A small sound classifier, trained from scratch: moe soft.
Rows from block 5 of a small sound classifier, named by matrix and row number. Rows with one number within an expert belong to one neuron, the router's apart. Each number is 500 + 50 x the weight over its row's rms, rounded and kept within 0 to 999. All counts start at 0. Numbers have three digits each.
Before each expert's rows are labels from the 100 clips, of 14976, where the router gives the expert most weight on average: "lies over" is the class under the peak. Only what is clearly more common there than usual is listed. The data: two synthetic voices taking turns or overlapping, over music, noise or silence. In brackets: how many of the 100, against the usual share in percent.
# router: slot weights (model.blocks.5.mlp.router.weight, 64x192, trained with AdamW), inputs 96-191
# gate: expert gate (model.blocks.5.mlp.gate, 32x96x192), inputs 96-191
# up: expert up (model.blocks.5.mlp.up, 32x96x192), inputs 96-191
# down: expert down (model.blocks.5.mlp.down, 32x192x96, transposed), outputs 96-191

# expert 14
lies over: low voice (80 vs 12.8)
router.28:459565517583430452472498451577452455468530459500531554480493552426584452574545538569549492428533546514461564545499441469541458560493517445446616521459502542512441501534495473524466545533555502477543486584555510413482578507550448514456537470453527470499520528504451449513410434436433541560
router.29:456594503564434451517474505524498548436445465484569482488459517479671453546615597495479521476560577526449504509445409467505453551512512447540617535495514499511429534510491442511490527539450485437503500591526538506463512495533482483514516528393502418492490557542502493530449455473407584649
gate.4:409482480504487529432496533429516460551497484453480564538381451509521512511470459540489566532527405468564441407410521473527559549593630514474507448451487483541533518542581477483475535556446543537476421417503522505535552495557467631505504437436395538462524531507497556527505473466498501485
up.4:541504452562444461438546393387492515458415457531406562597493506488535489559459514515517557520486527555478493454488465455475498470415546493528443437482523510488505543465579523494512441553496574571530508576481541497504473561487608397533458538545491465547465482476406490498560566447525423549
down.4:475503532555488514506520408564504470544497527509542524487527534570547481454481477461578500509476502475520470485505485500495515517459468535500475513507511450476510494469515477439549597556519525495536561440512495584492477533485413571462677459469545391506460536604445533539494517464419394517
gate.5:388495517392541505431467480533552440456464482486446568503526403499487486437509437524455495519479540513394501489535464499491498494536524534450494495450619476541484529482627453500464446529485522548564431547514505537497495483431514430619530504471478452551548520520530514576516565452498579425
up.5:455517428436466416517520496454472590397515388433443503539550569531513422604563499570490508511502488403490525441586473495473456430425478549527518496503526540523423560507439399535573533461503535568564483501512420508537476466422526470565608487435610551387484563527527461445494474563532464516
down.5:507498486500494453523586471526401489527451495462502440546433464485550505520472446509552559441430470568465422488500524454409575564502525569449495503563587526473467524445517554448496532484532561427357443552561490470554482459469514477532552479508576525470569460491488425433432558540411551515
gate.6:488493471423455554445508529401505483478604557572550480429497468513420551507468556511504506560419492568460453499535510450614514446474474562507459482476477475511499488463493547492567559532535439446591504456505484551542468415641519567515500486542449506543579503499482569572496529427380501401
up.6:486470529585535458563458479550452437482435426474424509496536473501539547375505477482508420452530495506548564482502508519394547547456538405497515492479488495464537451460472544572419430440506554522428527502470546455465582547460451461518502576498610529503464532484515514459526501534533499451
down.6:442504424503505543497490483493494514446416534529427542499539494476462448486474498459546508514530373526500471501507473482521485495588488448518543528481467457522555494396417489553472562459490544451453498550586493462528573487484454540442464456507397472486537542435492431474535464513464515478
gate.7:515534496387580451435526510544524489352427454481565472471533568507515511473546369526550424442515559399506489463523433500487537485526469490458550411530596481502455442510443462538500565464458584494486566533501525418568552398463548431541499601555533590468440457548567457474499462460518446541
up.7:498550473415572461439547544541493488374443487428521451474534559493534507520489413513596438451503571396510449466458458499487540526560492515430569458530585488495458424529481465567510547516503548484500568550512601441549530418445559453499504552557479587472463506522562439483492491465534462480
down.7:549548490608541483456547438467539455466516487465463516493542528487609467407446457451489469499520494543526568469502511504545452495491494517525502430489477507526460562501531549605444438467564503547498438537413543561449553513505456456498468417431543572509538487516540534510515473552462452525

# expert 29
lies over: child-like voice (68 vs 12.9)
router.58:458479447562521571449551474556543463547558485558484469493487498514498480524452506445472447443461433430438574515482570459502606432474452551438560563559503608506430563518536500430542490530522524375531510467484475421456381519544582513473519450546553443482552543469512435400531458569599492465
router.59:578441494538431515486509495454515585551508464472501450491570530520504426531462475423430483463546457391385478428402493453498462455480512491560579606553453550557529501536521550520548436548500518404551466466561467500414380482614543524453485442537490488476554487514597534440447483521531619532
gate.0:483439425465537516490486505460383466506493590459510506465498455464435460566498458535486388568595561525453517466623464531499522534480580534561524467435443535447482520476466450432491492548461540487593533530531539540574488554611455541416489411516475443535399497571494505494510519423442482447
up.0:496434532451470523516502511607588547608535597450418484586515524619447548513543560521482502516470447495547495532441644478380583411447514539541538553438540461431484554459510438489483522524466471484459540507519505397512446448456562443514493548554421484516478537463543504441534546540525430476
down.0:478545464488497513442493524535471395433544435450491501492542427527458500501583454534512569545463509552484602569463513507554465581496532535477464448469498535471487460537439576516459419520542513514588507480531521413436466515581485435479555464414593517552474423449504509489379505560429498444
gate.1:529409455565566525500437529524485458535511371503563582471542405470484447634541498520486540501465536588529467570445526503392532408440511446434569473450548478492405499482542555494540544528475582311593462563420523469559502490473544524445485603492477516628479435464524491486466498510431525449
up.1:549546507463448449467564465481483566547482591542413501572511585519560519416483506475451494549528404441467525424576516456628499628577586552567407572519467484475498451552463375489457465512499444668396533480539516467506554518497443522535470402529550480378537574558439491444471492438529524529
down.1:488537540528565515517369597489488549579458470551593471496481528517497484513512532476561548507473428555546409473583510568428501466506508519454422587539515415411540526452521494465426463439441476454533485571453582565589462530494490485493517503527477559561501490455555502595405528514470501404
gate.2:461488542486536485506475479509486467573530490466427434561464434491487535508568482495475554576578396530545459480472533561426445488458495449470520518487584453481508467442493491449522480638481489550513474453518463527432499470522448475474466449531481450509533475418551542508527574529484517478
up.2:478477515548472498509416499466513438427529452549560511472559549420400514473548548536518490540515480498390578522472512476509501602528479465532475524539460535550461522412500514541474604512492609484539557489509455375532473512480500524434581453517553426467488584501445488488579520559549510585
down.2:527492463413563472436467508546450461584544555472407487484504485602473476508510482502490515593569473554451534484512539467471543438558390519533505440587451442493479483456406416515508457502578527568457514466462594485605577466581575482580501455549488523439482559491531460453592442502501557505
gate.3:505511521385523431569473524476450498486427535496517386406513469507460425511485586447568585486424528468428524468572481489383493435617586478514468553445415432455527486453538466510551552437523518502614460455515517543479478517448524518558494511597513521414441503505563476535473531538563415529
up.3:477573488526511567422536462524462405495491413466524534495559521461556408480468484542437476416540473512572528482525481508445465462562549531469515574466653644563371541540503447446507564518635510442559434544544590479478383508614467486483513486508491546467486512445485475503461530487524479491
down.3:548525488483517491496504539462561522537492531543558482546489531458472502527480520561544442565505397464466491487569557428477601467544507461481478666536436374517454451489557552559501508601440453466489590517493522407594487475602476586508426574443503514506537601541498537503606487443501540466

# expert 24
lies over: no speech (70 vs 43.4)
router.48:447460611473467498504513463520524451544483467415459545521526496445480508436491444497557472543460444447481477492487496542460482490490457546508518507509451487490556480488444523435487550383454511470480525461549440510546398474539446484470495533404556455517457483419582481542650550567446452480
router.49:467442565483505517507445457527488471567558457398456562510557484490530455448394450564525414509458534441491487484539502513476556491493429605503480498492571477496468537579538569490469552443438518528503466484533482467482535486587451448451461383427541467591542482440474448585556517491458457449
gate.0:454532516492431585414482452610539456511448505447545495538507508502482484540555450501478550521500477482517561534514419617547504528481534494488428497520597537480368629532514427483475556529466451505498549495604558437510514537425479460459504426503432545404455420552484530435493472492426486533
up.0:465507450484502466634489574426479564475556444549640398408516509533478466608451542513526483499479512558571465381547492466517497511527545460488448494532467511522522442412485556501566492511502593464550454519429549491463449463510532506485551420517495500562534619500504529485541413441456504523
down.0:482534490484538543478494537458502532423567444434506542497568516448353465525449543539508557463541509441409476524478535529443488509553603526472485428466489548452496531501534451377482453486591574553521529461501547494545557461496456521455531531558464420533434495555548469450455560455526507483
gate.1:569450591445456481493519427540504548454493601536516544483591528581492478487511514503475433578411469557472476518572445564530484500502452435522388526496629510512548497523526468482508483478532495564449492517528452537545474442506513557481544469407506510362512528502485518573447458423503510429
up.1:435466444604443509509473597451548472503490477496506432553466496471487587509488466529474510392528555469574496444443497414510535476471501576500593497477455535570521490518462493479488538541533494436502516503529529372508507536493478428555485502634530550612461461554514529388573477573457477519
down.1:519560468488518509470465472496474540574516431512518518488424526346510519448509527502524440605592540509495424531459500474605569518487473441565431492554410616483542534409457457425572485489486515587532549513431505432540522448570510527418420507606443592529523526515524516472502447460453602429
gate.2:538416476511449415548431547462512540509442582402496499489506534574472530440528546481518537522485460575490616547417563423460402544420489379543497578488579485528538513471449425529504510546587473458517544574444507462557439461385567586566486455515494527438522505504510423411552487488558560496
up.2:515490497531501456418375500481536489544402476495526493451451481486491491482494452543465526482495520511413519603525398522503559552544502504630540560472410481536510443485415432493477474531516427425414532482536504512551510565519468582487510544466390435551582462525520535479495480568588464556
down.2:482455507447377534510554452435434579501533523543553571534563455563491528403433529457551499550518457548557537530458557444464509525398445496521504500510530428522554480486548548429548533544551577465488523388513415548445477494482536515572468525446467544562562481455536476489417562513518549551
gate.3:479530461544423562479518598420424450438529546512581589466526464560573455464453518555483550519443474585541499493496478508593487545595506482386544505485451527533425410537466488534472480445473504526535466521429519438516515539578426473471526443505486477478483545391502551530487520501459561470
up.3:514562400533473438466496499405413457454373569458506517478517544560470449549484484479512514517543483542477534521457516511492509495508501543529530520534472538533477623493529546497469580467522570550526513527503471489521498531549456519504500464596588452489539430527413494491487529551497535618
down.3:477428446567496514400473493462554505568481542559430543498555523492486430596537463544472541545494566447601565522572534461516566502530526478512476455488514464467460475542500436477443448490515541539452550430424508484596534537449533598489421451490505529486442523535559467507448524440521503544

# expert 23
lies over: deep voice (61 vs 12.7)
router.46:528501508598517491509501554526465583511428525533497461556520431465542411437488433516537479432429436424405527573435453504432620463547485520552534495489530586511562503505471377559421530449421563442485463487551484428586513573524489538546502485585597526574503562517562424584514560526605439529
router.47:418497438562501531429488427474481444607481463498420570499496523432478454501452499537424452475491500426484509595545541535546573501598554499484478387528442556452557495507412481494510534477490549511562527530575540463463564577542516610471471492559512504521543417557477440479576483438496557445
gate.4:514545502493446439429515527535462468412408451573439446533488467501540566465527458541530545430527503442592584484480530514525491506531376462471553520579499475425571470563544629540528510467518451386494504536528480587436545515557474525529474467434476494464484479413512455424552481530534384474
up.4:521556515511403493493485457526508461449527425513460396542490419515544525488498542580576581465479498486561604500488496522474486478530365530462535565517521511487500461657591567473504526619529406434537539558502449580448551509530445532537514499416486511455538409463541510474520425513493421524
down.4:486541456539556505468524440498544426493510431508469529544426551553494504511527582470514493409600488483374486399445482492476503469510585459501490542372579609549463463500462449551557418538438493507605498520480594479459517508541476453551529528570440559339441534423538551507581452476541494549
gate.5:508539470450480498566487538456591558520429556605507528502566449491415563536471530496479617489501437567420503473508511473507527489550401412494463537559478501499491533505489447463489400495531436605481452476474512547444468487498489510523578457491603538401497589523475568463528506506527426564
up.5:559534536509462410563488589494495508496507520542436504494484538588485516530526467544396591475536411440501453403459477487503444447472551444533536469482536523560584513474446524547501525596491443532623528604473526553431525405515553462527571411571487563454491456475487477463571462533435399518
down.5:492511524539523446551502566501443420525453432536473450516455511447378487556519449497506472481401496517484515562509528548530458556515487449453482460491532444479430510538498544470444575469529500401378478525549546548522504486501492408525412469532561512495469426485478449533588514480447422484
gate.6:519438493485468504467440489500512472599591573485529521534562494515445554548534453473414460431501470397436463514446530574455487523596605491604526480528475580465462530611517521525546431488557553611571450503491489505382475457490569484480505478493437546566515402556478488530533516472595493609
up.6:448554492512524469549564470533490557426437444531507517452422503467592453475483488533561547569472539605574585479590485466572473495424447509362473504486539448538552464404430483480464548520406480401425550528474510469585491549504433493543524515496581461426511610436508555471504484535419514428
down.6:473421538562515517539474452448498434546480543464528511482467465595449419503546533391481478552470554533568518554524489584518492435487577463493478513444412484472481475598491530506492471562421469511506423543533480445485464504403545475504548366491488511384481474504463518597484484386442494373
gate.7:424491456500515439488511397535499443506576519436504409494533487424416561461466405417580445434449531492462447605429508542509471600553496517440491504578474532570563526416464560644565434517467611505463595483411581515534483541464472526513512561564557491523486529467483520577571553495484567444
up.7:594529556495515508515462591491476586494416426526522582476413573547561498515611518552470546600530436478504518406558526517492490468480529512502537505485474454460404446560518405370427579515470414492518442490513421442462478451532453518518500454431439478462534426549531485384424491486593475539
down.7:540532500455492401530555429510497423477535526474459409543522523511413562508532542396443500492555514428518506380449394564602423549512532437516525485538522571567407560382414565645479470549511461664475539494557538483437473523489502442556562461582539455486479478517461515514575553457469537475